Weights of a small audio-text matching model.
Data: trained on short pieces for a synthesised band: melody, chords, bass and drums, 7.4 epochs.
Rows from block 3 of the fusion encoder of a small audio-text matching model, named by matrix and row number. Rows with one number belong to one neuron. Each number is 500 + 40 x the weight over its row's rms, rounded and kept within 0 to 999. All counts start at 0. Numbers have three digits each. After the name is the row's rms in percent of the matrix's.
After each neuron's rows are labels from the 100 texts, of 14976, where the neuron reaches its largest size: "tokens" is the input token at the peak. Only what is clearly more common there than usual is listed. The data: short pieces for a synthesised band: melody, chords, bass and drums. In brackets: how many of the 100.
# gate: MLP gate (fusion_encoder.blocks.3.mlp.gate.weight, 512x128), inputs 0-127
# fc1: MLP up (fusion_encoder.blocks.3.mlp.fc1.weight, 512x128), inputs 0-127
# fc2: MLP down (fusion_encoder.blocks.3.mlp.fc2.weight, 128x512, transposed), outputs 0-127

gate.173 257:511518541493479492499574464554530475463572536498488526438457466548502438417436430450512471452393505532421505491484574447594543535530504515507530475475481487534565476440498468527487567530498474552462460539532523510472505462515442508502521545498467528436551496486570537492459490467416527393534541543531526488521545466441539461527507553507449514528521463487490512553512472515508527535513
fc1.173 231:440547479566494527456587461470522513512533514487467511372516627453509522470525453479488497479562456432488521567521546462462440457461461515529500531513482591558485537525565497471499448495560491507552493512523408487474491476484488582529510492518489486461481480499501528410432477514516506535491480452528513435521590476535456465527523508512483557536503460528488475467499482440550505498542
fc2.173 249:392517468539538510482483497542501495593455491497420499500406523548544502520610508454554476511453455555532433497519487532546561519499452502525448530493477500455539497479450455458486450468516533509497523530510456475483506503490472490461478537493469506506520538480506492537492425508511460501436487590524449570500500533479378552543501541466455478538462407467410490486507542510472513537465
tokens: "bass" (48); "hum" (15); "mains" (9)

gate.64 283:499517492501541545506499481452448504502534532500455518616541482579572511554518358481489489465522505563486506448442504458464455484478490484494481496440503565468482553496486458460497469525426496449523558456501555585443529482559509398484476477477531509564489537483550474551554502515484512575513538505431540472457509511560459503488465486476448440472542466511566509517492554532511497491490
fc1.64 305:508504482510526507519489543490483492587493551504532564608504503510552491538494439529479468458513510498473508512438484416434522484453513475482503516430453451463415497512524438546498483535492494495486504465503461551465515501578498369510468496459517494555515500504551483547537494554585500445512501471478513518475465504477507477503487465471402427542549472468594518611475557532546496526487
fc2.64 319:575490561533447531549518510477508505480424467474371516492668519537490500476520476452514470498529524510477515519474489485428488504499506494455480442458583503550456504586552474472494494500492543523556469511505551477544488470481511404499502505469529486440509508487491498464526543481516443555517476462451492520507463420480472627436526478504524518479533453498466511496575520481500490521490
tokens: "on" (100)

gate.360 008:543526543516461513509525508459458485494517509496555487462500479536519531512496500517553504466571478512498520480483549399499467497453456470485485488508452487510434511556496482525594512457446393475547568500538583592469434463562428493444483507487503499461538506560584499462494508593488569468504501458566485564526469448553527516444432519525504480479556549517551499508520555492497513429485
fc1.360 009:492534491437506509456540533449471516524529545524464544583491485504533550445479515516510511453533565428522455496510549421468448504443455526501528496494585501528499473515512512531527523452480436502447590431508510564543518505589499583478505554452447547511564487560499545543542465515522514530490499383484506535495417415493516489501501489492487523465437492477531543455498501570502465547456
fc2.360 009:493503484479508552483470499526462487445489490564508499511524487462495507569525528522543471486530516586496523452563499532533492501459514520411500459454403468541435471553486563525508463553538458579547545450479450514577495433554540423448445502533487512571462522484493541518439547464529473551477487507424480504504564507511455494597441524473534434438526480545510473514570516466494552486489
tokens: "on" (65)

gate.430 006:424462470507491522521543491514570433517463530517544496512529504432507506485463530453496496444548505476493484576595514440450499427559479493557519560533488405593489530497412520527502490467516509497551507451471511473525480460486461528471575462452461475519492515509480517472569414498544539502482487519534497510482529512546456458543488450485480623489444516524468494567501607497478482468497
fc1.430 006:555470467487504500415464490508457540486523515450427553475546570546527477466487417531546477458478473513524523409451479510527498525441503569478526453522499568457507505483561510504550487549456510506482496485510514575476521572517550543566446498549483501518529531495437442471441608494469459529474485514487492479557457463458560557492531572464515441514601521503474522494500446434467494483526
fc2.430 007:475542493562458524502505519475511471543469534492460530547479394417503427497432544481546541539581481515519536489472472504496506455518518549553551491431525541454506434549517500521494506527469511476575581538528488450480485463518467461469551450546512525482455489507573493498511542479510522464405465585504502525541440526599461520436532487432454493471416572488504527475495511486458499536494
tokens: "on" (84); "lead" (13)

gate.225 040:528533489485439450507574494556534493465534464543437514534498477370474453576514531445511444520480440590478546510444540506519482473521488572566447530461480529482487486532508485545408493447463566536527528470523490483497536569549504465482488492501533473569445510424415492475471481462518529525468526557506524551517473517454484454549570474564554514460477485489447492494472493527543541513485
fc1.225 038:513426479515498559442513563448515493502522472469473555560529535550529561488486568467449515468509510473454475442455537517509504593484455471447518459427541525506523513480526500423572568551532494461459422495496471460520489454429548512491464521489558431513537576584545511500555536538464508504496515482394524510520505500539496495515458591472489516476478494440466481542482513515432494430495
fc2.225 042:417511460505507567524447519459514511512469470379454518526529468545513530556503484561534484529511477478626549512502489436541537505513494548449545535531463513517427524520483551516510502572496457488556528551504473413483424474490496466475571501503489496564511457536533448503570521481504501481495559509501434523494501542491529567515506508521454493486434557476426493465590527482557496458441
tokens: "at" (68); "g" (30)

gate.82 020:498511505565514506479486494449479478524470513512493545515506533535461450494540504573465489542524498508420483492512467534409522486491495507435504545458485534491449478514433449590553451438470483557527478484503546513535515519418490566501484557490450460567479473446409512514609446439488534542548514490564519437514509435473503484595493484472519446581516503544529485501540566497574504494501
fc1.82 019:476549464475465493462532417476463544450523534549482507486496564505480536558426507561463502526467430538487548522495518544515487519482488550469427447431497499470580515477540422548540481528488484455493554483527484462506483519459559524498549551482575508506497490537452570555510495530451556489504555502450551452431460519500513541438489516529473475472494417536464454477452577476571565422490
fc2.82 022:541497507474508510562472478513578502380558486492476470589477533493519480486505532506463494494466511521476458484467499451468473559506505500434566555456497429574433576494513515498525545594508505477471502483507482588513561505469472604479388459539473477497522585480538493534408494480558482537471483521487485521550515528462524551560511506422522454488526498467520515458490506517510462495479
tokens: "guitar" (47); "minor" (16); "bass" (7)

gate.370 011:480497514498511405473484509486495446473510465445517552552476492512516560492503504571450466495511542535582453533467456523474470472517495530435443550571567452490542526483549469538488480521520473495500505482542483523505429519506452515431586501496542446464483459545505467514563528521497488505487463486489408556482517468558476471424565562556550450485556573451505608447531534473516436485493
fc1.370 011:511499532532446459443477470453449488497488511435477510521470451513584506476490533528564502479453526515542484462482459530559467456511488509471567539589529425506500520472539513504484501505539537502559498465535464508569465485495448538468569535469521459489464505560475480480490536497538505486467514434474461542455556499563473504411551541553489496439509523493526581446553558377568482523411
fc2.370 012:504495396449505459452506465526470482528507522495547455495468536538471481527506554514541500568482529484530531426463466457490403481542467496531531552560518460526509476527544472473484488463558528536450549429491443563444469541554471446425446488509477434522442442527506454438490430480569500486479480504519408576474542540480440479478497520495493446471508481477568503552461477447464529474449
tokens: "guitar" (45); "section" (25); "reverberant" (10); "minor" (8)

gate.230 008:520532528530484529424465455469579495478444498528501459563473482469488548486534482483521568519482560466458452504489446558552418529452487467484562501547449503564516460432541459484541525502470550551505513466581503572526461551445490446498542529487400427529503536476544516473521448567490485449540516524499534503450504524469522563509498528525469526494527483579464529543481460475509406432519
fc1.230 008:508580441570481550514500519445481474522497537485461450466454486535546568534524505424424503430518590539568401504472515561551552507490473431503543522479482502502576431492474462574544538511563476528580548430454485491456503511489503457484490482511502465502563539500569514494503449564557489489500472485529498503535485561497520482520446528407479492518559491512522479526473441540500519491528
fc2.230 009:507513528479518531442532510583463538454528511440523501494570495477511537522489466490467463511491474471479582561496534458471469523489489518512492494498477454584567458552394509526547529516511527451509464481491490392480438459541507564438560536523523466440512542532502500507467449587483538585520548478556489458543479457540513511519516532524389483501463474478481522477421483487437425522475
tokens: "on" (79); "bpm" (19)

gate.427 005:506491462511546467512470418494495477528507461534518520481528548505514593564467495530461488459502448533476520496536504521553501468594430512500548506486533402482472471609510474471535481555446464622523514466445464496529480593521527479498535521475515449555500555487518467570503476484426564527498543451504535497474513501449482494451501561504489586440535526524492536454456457514572474503505
fc1.427 006:573588513476536421500525487481425517399538448459530494488576541505446526454468475461519494532458452477517494500540450435563507453465546600519527492493558494473537534493524521516548450495508537520531522483463473514476508557471475486461472455585446464541515535531476494492504439521533512451546429414580528489496542446526567455517498473530489501450508476483501567494492510440574506520460
fc2.427 006:504516502456486511538485460562495476518509545484517535548527499506485546501549490471469492486487579535504500455550542546495559538494518518495545528527580478484527473508527442427448509485422520538501598486444436526500550474490506459581498512476534481484473439552537399601496469440530549537562465558536435487547519531421454510492455521533482486586534541488469551514488429472463557531478
tokens: "on" (39); "a" (19)

gate.406 014:465586491505483507420519520472493502479508492500547456551520463564518475456568490599555498570503356487463494497471485521514469501474389528461530484509482548522505515539451508504538418491505425525518498511517530525566510483481513405469482502484457466516503524518504541551430463513496506542516605493532540522506563502445495509567512477515515413524487478522455526510441458522551484477449
fc1.406 014:526451544530544492500484479515499514533488474490453529477433512473448541511478535489466522432463618514516481501500516423489497470504562439523531509533496436497511517399575488471437517486525554551482521480492467467424517471511440540505486546480493523545483456506549456444585518536498515426470432520499431515554465492580505491482453477478490631455508531556559481483520539468486528552547
fc2.406 017:481513508550518496560420479530509511525496505498482492556496494593540505483565486510493551472593455558530489503454537448428502532481544503473525600466518533505550507530526484506494537545508472516491500396553429441501554569443482494485569458566559471486459456531498479565467434521554585516558525478417528471487551460515498490514456471483535496509431471515514510589516462480523482518513
tokens: "f" (21); "143" (18)

gate.469 110:544468503473464454448539511572495499484506486488506486479549509462497442525449477429495485501459580464512526440560510493449445555530512497605526476522581484518477471477549426533525445490496505466549539547597421456499509497510497433531547484476521465503507625545615492448535448514424471511488469529505463541463491535470479524493495473540477468416470515500536486509545520468509520518538
fc1.469 111:503520465520544555532464510489572490535412497529502495493460442456511481462462571516509575530499490498518468555566478449476503403574516429457518493501421531479501499561503497469513473516475563518449484482426555405487517483513528456561551471509536525567518462421399500527509549479532491437525550444525498453487556545544458517422480490489505513517524480446537495491553513552505504544527
fc2.469 104:505515569479552456520461505475485506515525419501465517527519506479478510482487611458481463516581557462480505531525514557467407559508552476469502532498428499557494500433537457485521511492561558527523558502508539514504463541503457450519409540554548472525465519481477479537456493451455417540448506454524491587524606499469513463528526558496516520480504531531477491395430484478507496498546
tokens: "bass" (94)

gate.188 006:474527446468435461449521429479506545572475384542545509488446503534466510518493536500471551505564473539483522508492500499517487551519516519475461558488614517461494464553484505549503528536483487509539492511554510466546493463499487500444464430523503436558545544511477526513563496524456508492555431466499532465435534462470485490430542542549522552510443495407455499445590556448493435525496
fc1.188 006:562539573530580492451500521517489503481488554509446488482531525579485488440491519433484502511537449490513560465475503427458475523475544514449461503571498504495490531441527494473540551574471478531449488516477489562493452491531411504530543517504460509610450496461545486534469545471465614569473446572483496452436514535490519469531560451524483519524528498452521495477518434541415509521525
fc2.188 007:496485450485444494489459571522505467454513532457438525473557497506511578527527562494483549485521547403455566516603474502520507529517535419461525554551480487475495523489581484584492429486528537535524546529487506550517532494481427563439534485459455542525472520488525495463519579480436476480516522457544544467515483394537510548514446464513517535523487513525522434491545543564553481484515
tokens: "chords" (39); "at" (37); "bowed" (10)

gate.187 006:544526466392465570435517436465469494487562519556498447517453471489458442525539491532503461520503555446508472539521447493499536548547460522563480398490552412516444506432467544504517508504487528462496467476546479463483467477506401518466547549512530482522567579468450506494470496503489511531468525433483558475535492539449523555423539514454529494504463481478476473508576505473567510553493
fc1.187 007:515504497436433492526605478499478429496557542480453531569432473512469500541521508518456522464459560493541467566445428547518511526562459496528528457482471523502487493458486612494463535470505536502521401524572446476495482516531437497531535550510513480518524480459482541503491418520462510470469521443506520434547550547456528495451564497417507520487540490496466492445522474509584550552499
fc2.187 007:518536476539535489536524515497503473471448526530494491449508580488494537429609458508471452508579469438479447462585518422480525458462521535465451479468468499496506417474492538487492503522617520477449530528505540484495451584563476527563512517531475497551485576480509504477413482517492493520522504521482513557449495491526486504507552514473564472570523555468483511443596520505531534424478
tokens: "on" (86)

gate.371 014:502474549506523543462484507480515576523479518439490483524401453479492527573493467530521509455470482485477414592391483520459559495456538515488501517482502499498497517517521504544429511553554474464503476534546380432549521482466436473436488503537573523443467503510525468525566496551491417482584483469520502527510533470535515517533486454465494567499545534537506466516546536527460446561520
fc1.371 015:502522464547449517556461541507529510479511538517501441468474500532532437531484477582408529538514473515589516536421471439555529472532503493494476471449448448548504492543463460503427521498518426495448499527489441488555528527492457479486470472460537552416485508561545538503571526558469482448456464519534504525511424498609553523499477484484514459523483492558460510578571561516466508481466
fc2.371 014:494513486518509577568399469481526495544509522473462463464555480486452496507422474565477491462505458497529432550556507496457444501492474505476489477535460492552481497528532510548429504544500541514515530483495529528533386559534546484513488480470450486503476433464498498453479407505504414513482484428480479571502550438540541505491500525565565550474526522488485530426545446555525561580543
tokens: "chords" (97)

gate.280 068:459501486522516487575505535601526473516590500550462523477502515507482484506508505455524485496501494498449431499397454479529547482522510506500465474467495526473507516531483524603554431560552457630473491481514504474424483447562486516569509520513442471542539486491406491474545473530469522555560502441452537478568548496438551428495480456500554483502471479477486549485510434484517488498474
fc1.280 068:530495541458476543502495462435502526519508515451484548521545476479511445484563540509512466500481549497479522451602536464453486476505502534513502540483443460516428498491490436493493584412460536431488513522512417509480534522427518519449511469563565549545468507476602485438418513425464537454483517507464524495450492544540496512482470518490456467475488575612538479529560556507483517513536
fc2.280 071:458494518461480532530601497498498501431442423506442475521418487479536498587527445523538518484570433433505490513506494416457508495490487492475513466527467481512544462462479552483488589507521463515493407526492548531557593496566444437472408510505531467446533517446506470466520466478502515505466497530535531435497548479494485553543537538507527479539467482549504528530443529485529534564431
tokens: "at" (97)

gate.153 006:487554487519478485506463608512488533507533493542407487441460540501552475482483446470453414500468513498433531512475449489465442418443497545525547486523504539536470455500524469544494494540436486468481526540510518465554573472559490538576556524504519515528487493507528526419502497490507473562476505436441462475523546494511441505502534473473595506506496515485566569426592495459479565450523
fc1.153 005:513407517508545478516499466483516587502475491465591492521530458504466482526492526537480566488500476517519469512532550470495506506518547513508413569456480435472555534500503526526516461495539438541449433438458472540486481517452433546532526427484507528482499549486428526564511536564423502464510479531571463457464543525457468434515506486445449464521541510507505476535379572540472478517562
fc2.153 006:501566468496498428521543459474466511466589487535503584549557528478487538521468496462507482551505529454499556550495431551481514526531475547525472654560549572516517515530450510483506541488524586454542544417524488523513535539524493537480551533524553410443498475454526502468536483453450505532500485491527512501491442476510519493493493416460482514525483494551555493553452511463480498573468
tokens: "chords" (76); "random" (7)

gate.191 006:471451529521548465494507470526498453522499455521415469488529515450482490487552498510533478472419496447467524461520505481466513418495518512446456537520495561519560548487497497514484552449552532520484542602487423495523501502489552505509513514350526567515549418406565541416485479512476494544507567578451510520551516488534546452486539518511487488504533468537492490492502554572476460480508
fc1.191 006:547412517463543493496570499488574516413532493489539507525454480488474496507496468482524501460510453557458498410447490489556521535466529491554576552499490427511561495456560521482518498499446423455554448512554497540463512517527469526533586451439446550555438504549478503528526444479546511507527467483493509513471560463551504491504500472486435515508530491498498520506451471448633431512471
fc2.191 006:554461408547501555505582467521441450516556489537507463551505475485474505482475539569433486511441511478603544525508528454481527467466537498489526525462522486461446451565526542446479459521531532487500535468519537456483507510614471468558544572544461481481500470460516483570526470443536485453436501448470482581513550486509508440455501497521564414504534515508484551487508568495478479544470
tokens: "guitar" (29); "organ" (19); "f" (8); "major" (7)

gate.352 011:523491517600529503438498536530510509568544467503467493475471470529537483397556490510514532489444455561513456496413465496531489429508477454596468544525551523427459445487485480462561558518481545572508438521454512503531516523450450520522434536485436466463477487493512508511575526457535514524490518515425466516474464514490514417499593449465512479567504510505513505476426542536525548519527
fc1.352 010:448507484551482463461476491550507510518457467497528460473487523500452505516525586488477441412452443536498500517462457554563533509532514486542509546535537545367473409467522480495530535490489591507513527498504506509536546459490419456528416476509511552583488519517525536520534478432490561496525522542410481548538431457455541524445468493520460450562463463547468491493473457500457502495490
fc2.352 010:486550578477565435534503515464480472492486544541518503531482462470578498521445489502465455507507497486423531444452464563468618502475510498503475484480516501470486478521498495556475471647578409471457478527480447532533427495565543498473515494525467487472483536491485489528444463472478558504479551457417547456487520531441493415459479490495516476424447461506548506494501516505527503510437
tokens: "guitar" (33); "section" (27); "reverberant" (12); "noise" (8)

gate.223 155:460562511495530522471571519495492511469460489518460657457487507537480514593521506435513475487562447456493496532560558489458461486470487551511470442476476510539448508466597511441500513481470429444469506459456559547527554500494517418485517489470507484552545543440514475467527482478484545502454524515451496483511520530437442464497520506505425499583590500507504498546514477433547499524522
fc1.223 138:505520519483564519444500565520518500560474462544487672465510494478504473554523447519476467486494468478467507452475498501506529515498488502515512487486483537555470524490543437474545514497416535528478525444486436512498517476475497519513512512464448475533463600487451518488556432541464515448452623509503499530522463525409510544532457478542497374531535437484534520498474479477539483549504
fc2.223 166:543523511409554499505457510470502497533475519517535479467509468564524511457540511636534506485583467542448498573474521439501410557489468539500474502540468502504521489490523455493485479375569454496521518466503496549541500486465499491448507480489498515520496514427489489499503574497425428511412518518431523522491455528522529500548496600487544516458487520528560499548495527538516491451420
tokens: "guitar" (52); "reverberant" (15); "bass" (9); "waltz" (8)

gate.274 144:447467468478406499537569543421505536467472475518581441499502442521491538458551502487506514504484596480517473559484496516473507437509508492511540485508512504520473478521461509481487494477419496498472501510460533478524542513469492491424457553540478491530568528466528491499578530507571519414552473455601532460513489521516455449508576494474483578482515462544459473531471499633505432445514
fc1.274 143:526505581467529461450430528525519504453374530458432514424511492551440505499537541567527464490476501538415496479466540512496575533486533551523528509497536447472526438525553605462494472510509466451521537489456502526473512495491547525516569525473378503401465546508528537459487505464604529477481511516513487509507485518524535512492495468502468423528543488517486494485522548481506462450512
fc2.274 139:561507492540502525467535538456487495582446493563555497542571585435510501518526543446471509521540456492553479578458477434510476473509506505563552470488486492547499488489475545549527491521565521491457579504488503495524437536435478482453469556533539541457486525527472495534506518549504548560561392452500497572487421416557475509464447553498543482507549508472517522488551490502534551565482
tokens: "at" (54)

gate.345 028:497475498435490458518509492447499520539509481535415577531473534448452476518511444609484490494543471544475511497573426511443501476540509518463474446540450448531532517490487464513551547454537516423497410492567488538519500514475505504527581491453566521523506506446540565527509476450483500431484481521478564473478559486534476480600435521551503453467555499405446508493527516491537549515502
fc1.345 032:492457515437510521478512497478490487524575526567357517512510518535559486537511547552501515487513557575514500424449485497469461492555489507489448523527440499481506462476547500540546503446552442506464465467527522476469573513517398415524498490594549532552496583468505498503437471480559467439507509478470540498564458452484465458544449495538559497493531519497516481473431506475473559503524
fc2.345 031:533477472580530511556506533490556514447480480526483512517495560506386500509499462441508487487569516510522452475449455560494457501472504451480448492539497506457484491491429530499506601442564519507489531544500516503430468475405389580545482495584532538535511506468477527551470446487538508523522588488507469524472451524522524513544460480455530448476541490481462494446495495419473500482421
tokens: "bass" (97)

gate.321 010:459564487455499485473538570568482549489464530493444404545454504504491524444514526557469453563546588509520480534541531474530506435453495498492466525606496496502539508457486520520505473444539476492542503551473531567595351547495467507497474523489495488525482523492506488450545429446492495559507540465554488515443443487540509476526495441483533485554556464490489542472493504507448493540452
fc1.321 010:509471453568525513480463463452573554446610462543492582467491470440531500564462447447482487472470490504509528476473489551529537520538466498562552436465545534523410508589504470490479575526530520541471499397546485445451586487506542447490473480442465522558488544461469532518496538496497526485487485503475433458527517455488541548426516488507491540448430499526487457540489510528487512514496
fc2.321 012:517518459504517449418565481565545490500483465499482499520517533448498535438534456513484513516467533611489569499464517541497450481522507515461541500503561440469439445372525480499498484477491425518404492542515481495457445540549526574527461486527469549555576508495466472610477508508501519525527454533529427474475500483491510489456546548481469530483557559480497501479473488507516412544532
tokens: "like" (34); "white" (16); "noise" (14); "e" (11)

gate.482 007:567464460512545531504422503498485526518497541509488434535510504572473513477513460489506496446512468508493513496477503530540524548524506522500429442495477505491424591460515503431432499558513458456485495583458501473500473549480474599546537514581553494509541556487506512491488453516492452482431516467427499481456548452553605514536546487525474558471375494519485473436551559500469511516520
fc1.482 007:524540475483513495489493533428470467468465406517537494545503570460532551456555547565518521562411519479489478527564483497527514489498470523438549464484545543503469445478442501512511496450467544533500467456547526460574587511485509492450540470480475513555446478459421484486482539382534498532559572444557513468534462572525467516462497465502531485555478488467475480539421472477485503557526
fc2.482 007:508454486467467481519448614508509472512557519537487508514497470506503576522489444478543515518529538559547558492451466544492561569623487496505545431485475469522520511516498522485511498468549503493493466491511537520530406506504570585467533551495463521478492452471489497525572510487448491546486540512515569581510529529464488435413446467482478473535541417546449517558448446463481477553494
tokens: "f" (52); "e" (16); "c" (7)

gate.142 244:593503490437512479532563459497485508498456502531381560492517486481555481462544497518566492460405526522531501424452485498555532516493497466409443476496493570515510510512430451512489466480508519541515559509481421486449523527514546515431428565529524513626541558484512494581480474514537521502466583514481554493506474475541475471479540446488489437488464504461516508492498550483489497531496
fc1.142 234:480497524504498521544484493468515489471504480459521458539479510467483569428441489462472484526576452459480526527567513501534502550559516474566527514566525443524490464446562568422548564531502499496538446514515509467555494485453397421544468468506547532419526461483533513435542513509396499528547412480531439466493512536434530528585499530489501552467477532531464509552483479470477517500534
fc2.142 258:478517417523538524468547514517524498479456509497517561456561522548518517510518510516496504503460541471461460509557471490425490496500458508523494506487509502506499497617428474463525474560561538509473495489496472453607512467444496535505453573451477502474506502486499504350492560476468474528442508486551497497507488515456636505461512553490593525510427526450496494416539521500506539530509
tokens: "like" (99)

gate.42 011:510454485491577531576493480503484505538494498458476440494528517434519461573465554499485454544510544476480548582458510452416438469525545521570528544489475465475491517499481514519490495543541476500536508462557459558506475510465521456446420456441490469411504450517569498480467491562520524455564502465502495450470467458509402515512537527506466519572478467482427535539534525583532475578539
fc1.42 011:566449508492456512549492493460523517493490499541525426533479510517545456564529551470462477515539571580496514541516439534407505506471531529485523522466478480545544490480521520535484492506511469489548550483530498453584560548452456437478447492497434488442535500462576449416477424508532471487517531428562446514486441509571438512482499477514491514530520495495411510494541553525466527550601
fc2.42 013:525501517436491490482519474520477483568455531464515458482467424556496533468489430491495509471447515474560402532534529501440479555509526489432440509488505458495476436438566490467469509576483538613569507512474458500484493488528479501485433442509539419535516439534515462526461517518500544529465491440461478497472537541473432424500501438541449525445455502555427516519460462502505582522503
tokens: "like" (21); "102" (12); "c" (10); "minor" (9)

gate.216 015:475515513514615495473529451483430510557458549542596483504420516525473470542516500543488508520470526488500458459467546414538531577520494499500490488432570545493504536508509434447474480515547535469480497460505501499458494476458481418550470571540481513453577455451500569551445527434519518537507493512424503471493482508538520454507451472436566499539571467506580480512490535518539456532472
fc1.216 014:465460504526422420516467448505525508463611406490468448404581479513541476491435463431488495486533506526441515526536491534497451508504540523517530551515433489518419497505523529545505507474551479574519588538494513505484523513485500569426517508476498456511514601563483495493499438546504491536495459509485531514497519463538423537480507532534498583483499544522461489538514474466446497444554
fc2.216 018:527520475411590520460404474496511478463605498500560552444494522522488525525504520461529472439436550512524516487549501436515479557528487497530565487504502524531457460521502500513515499516508586505495498508511459464494529586479536461496458575481501474510503432581493517545489472531453469468433536500509500502425537456445571481491563578447442426488462466417479519554516476482456496474516
tokens: "f" (22)

gate.13 006:455503527491559547524462542549462492499491555504518495473477500431479545536493499462576504597423455555509525512530536513527510426536460574572502573519546539418468538477487499496468467492496435535503526503521488490481500493477463447456429468402497470453474457507458512565470545506462490433569521436564513455531455435517486494525523573525545518473439471531479496486480557469480457548438
fc1.13 005:509498534542509480468580505496487522553588468528390481490392446513524425491553421555504463483557492447499505480480506482499507443482472504477465487501529529511413516465501504501516512484480507498476494520481532500430467468546433557505543518631450517540522526508480471506516544513427516549515452523492437451510527478435421436534520465443444498521515583508524474450519434507476520520515
fc2.13 006:508466499494529482475467544502435568440531460561454511458510551490530484525535555519508500498491504533470442574401519530479521442508528483503581495538480538462496515520563535558506514476516449495510476496523510520547412504449510554450465517489500559542496546515465614519469585478448503490509445531517541495467431408532550530519473576499497514532465481466447498490405453530549440542539
tokens: "chords" (90)

gate.110 010:497418535494522541529454488536518513517446465518489494471476472505509489568515568489503487521537474432525512483553539538572534543524463546369488579474469483483543533499468472466550520507472460551509540404515528455500473540437521511558507444538519497442555416471453474506521480482533534530468632467508464524572518530477487483434479482519477542472463490439562442518523509481453446507494
fc1.110 012:482470508507537461518516487545477490465466496504488480432565486530562487475525463537544540548482487486489494450578511515508597501527521475422436568519561467522509505506482505520548549550497458492475425477404488467518548527494441397483519506466462509408554484554479495508510427452513469537506547457536507532534499472475472496537562484456566485484495467480496502488489462517618431423422
fc2.110 010:416466427554580516457514550593503508562503521461508511536468491487495424466556478445488432502497544433421461602406504530510491520492474499522478438468538523506455498550489463479500522538545473523504475491511520474540459439555452469499469545471530427572464543562477479532506502552518557486505541529474488542530458466543496493514513528544523478505515504507574496422483466520443557527566
tokens: "bass" (44); "-" (20); "a" (8); "waltz" (8)

gate.349 091:524469530494490506499515468486514516506540463509462546537555509500472486487555512542502469502595438521435466589425449555429506508487520489507521491437514463484553503513570452472438505493456518541507562522477453467477513510578498543590482519543439465496490480498476478454505502496452524550543494459453538533492514545458480474593402498473497520514514561487555532535521491384488397554458
fc1.349 089:454493486477593510532507418535515479575498524465522601578534488533562459591560380479459511562516449546503534477445480472478497513477519547557519532513519444512499499533461483506480465496508521511530501451491488512475502495498457499446462499466416503481532509509522522516497548466405459475512502473499449424475460473425454555543465508521615543484502534467502495487581520485523473544495
fc2.349 097:418493433546434557533482490428437495488469491501499477496512527519474497510435477462491518506432527538513441512573497487548446485494490448495561500475503472527487498476557499495486556523448427534515541480481541512493544477530476498557449527495486506466561588540509498486477477447453515509531519443499510529496529541610466563399463498515561475487558445597631484524509512541490500456502
tokens: "like" (21); "pad" (9); "minor" (8); "c" (7)

gate.297 009:473542526525545496464503479519457481501369401568438508504525453504510522583504527526529480458519527465507524454482554529502507581499447500459523533541520518533423531554480598486518609488411483507491491536531517478463531515503475477517524522530486561554472579490475439426511494516484511546495541536463554448553437493479503507448535513582489516511506450508544484485479444471504437477489
fc1.297 008:456416463529518552487497462515532538458528568506520515437528495566454500487498375525539490564500525498499482559502565479525502488562562511501494458492474508491565466427462447509551526467495537478503435507521483552457506504393518535545481466466543505445493481488554515505492499531514421506490482466594512509439484460462460505470463476459416494467550544552557487520472534557519592453520
fc2.297 009:508528516545494398504481435490509480509576543526552486449543467464521478505475526481480444491503482558524541534506483521448482480496509510503463547435528574396520471471401443507456519547522608524469510501553460502553546486456520478497448491501426523443504502444545598439473463476511558494455512610538529495534507488486489490479515491530421516538502498477528491503526525481558523419463
tokens: "guitar" (22); "reverberant" (20); "dembow" (11); "piano" (10)

gate.377 212:516467480519447482465540498536519515550535481533468480569581465512505489505436516468516482453446528452532514454496425522554523516466522530536488451445567563491464532454590472490482486473532512511501503515504462512487541548453477441504491490492485484509490498541567537403522519438480539483486535535539598452541421490548532534515522530487521503382492507496437490564466523581500386479447
fc1.377 214:516499451409517481507473511486468491415543442485450469562549482465491518517469508461488506499528510402555499448458544515452510530557514485533487526426501524470506485526569521508456489530489485561590569509522558518473523500455499499522509481557444491515446518504545531491550539508560494533544520504600565419486448530536521439537529521473451413439475484518455490557436452553529440533483
fc2.377 232:528515456493493486594530511402523495468471550467540554469483530503522493480527522451522493488490526546529453457536517537528515495499471559551445432500555497633498522580478528454489513479464501506510493490508535480464482461427521545445485477558555489481521540496505506479480489530489551467474528589459509428502476520500447515512516434474426479591486390435529513552564490504474491586478
tokens: "drums" (76); "d" (10)

gate.243 311:458498502468517517489545414577460505486460361484498521526462442520514487522519442512521501510474494447508520429503493482421467509487498501529552543493545417504526464498505443567480557495460566523548528489518486452484476501451518416490441501465408444496408488480552510521511489468488570563500512565567485522513501486595487575560503512518505511550481521512530505588530494542517509497478
fc1.243 282:522497526472503534491521483522518535488428310495495510463541452530463488458527482508496535516476511421511520516542481544444527501461476513507542537522481440535500492549500461581445502500483550576556492490497444477492493477491531427535452492527452473551353501503501487494470477454483505478480525538530463489529518502582503548554515501497488601470465534535499513602490528529478478497493
fc2.243 308:544486568497529510556459501511547501500494524416414468503580517454546493459481546591530495497479576537469480474514530474605530513501493564527490496455579500574454488475533526536509502575459570460606509511495553505477523483525497500581498531493532516407583510517501491524493519514501502527476485523465490510500543485385495502402530549509461481489522543472481494555516484504501494558519
tokens: "bass" (83)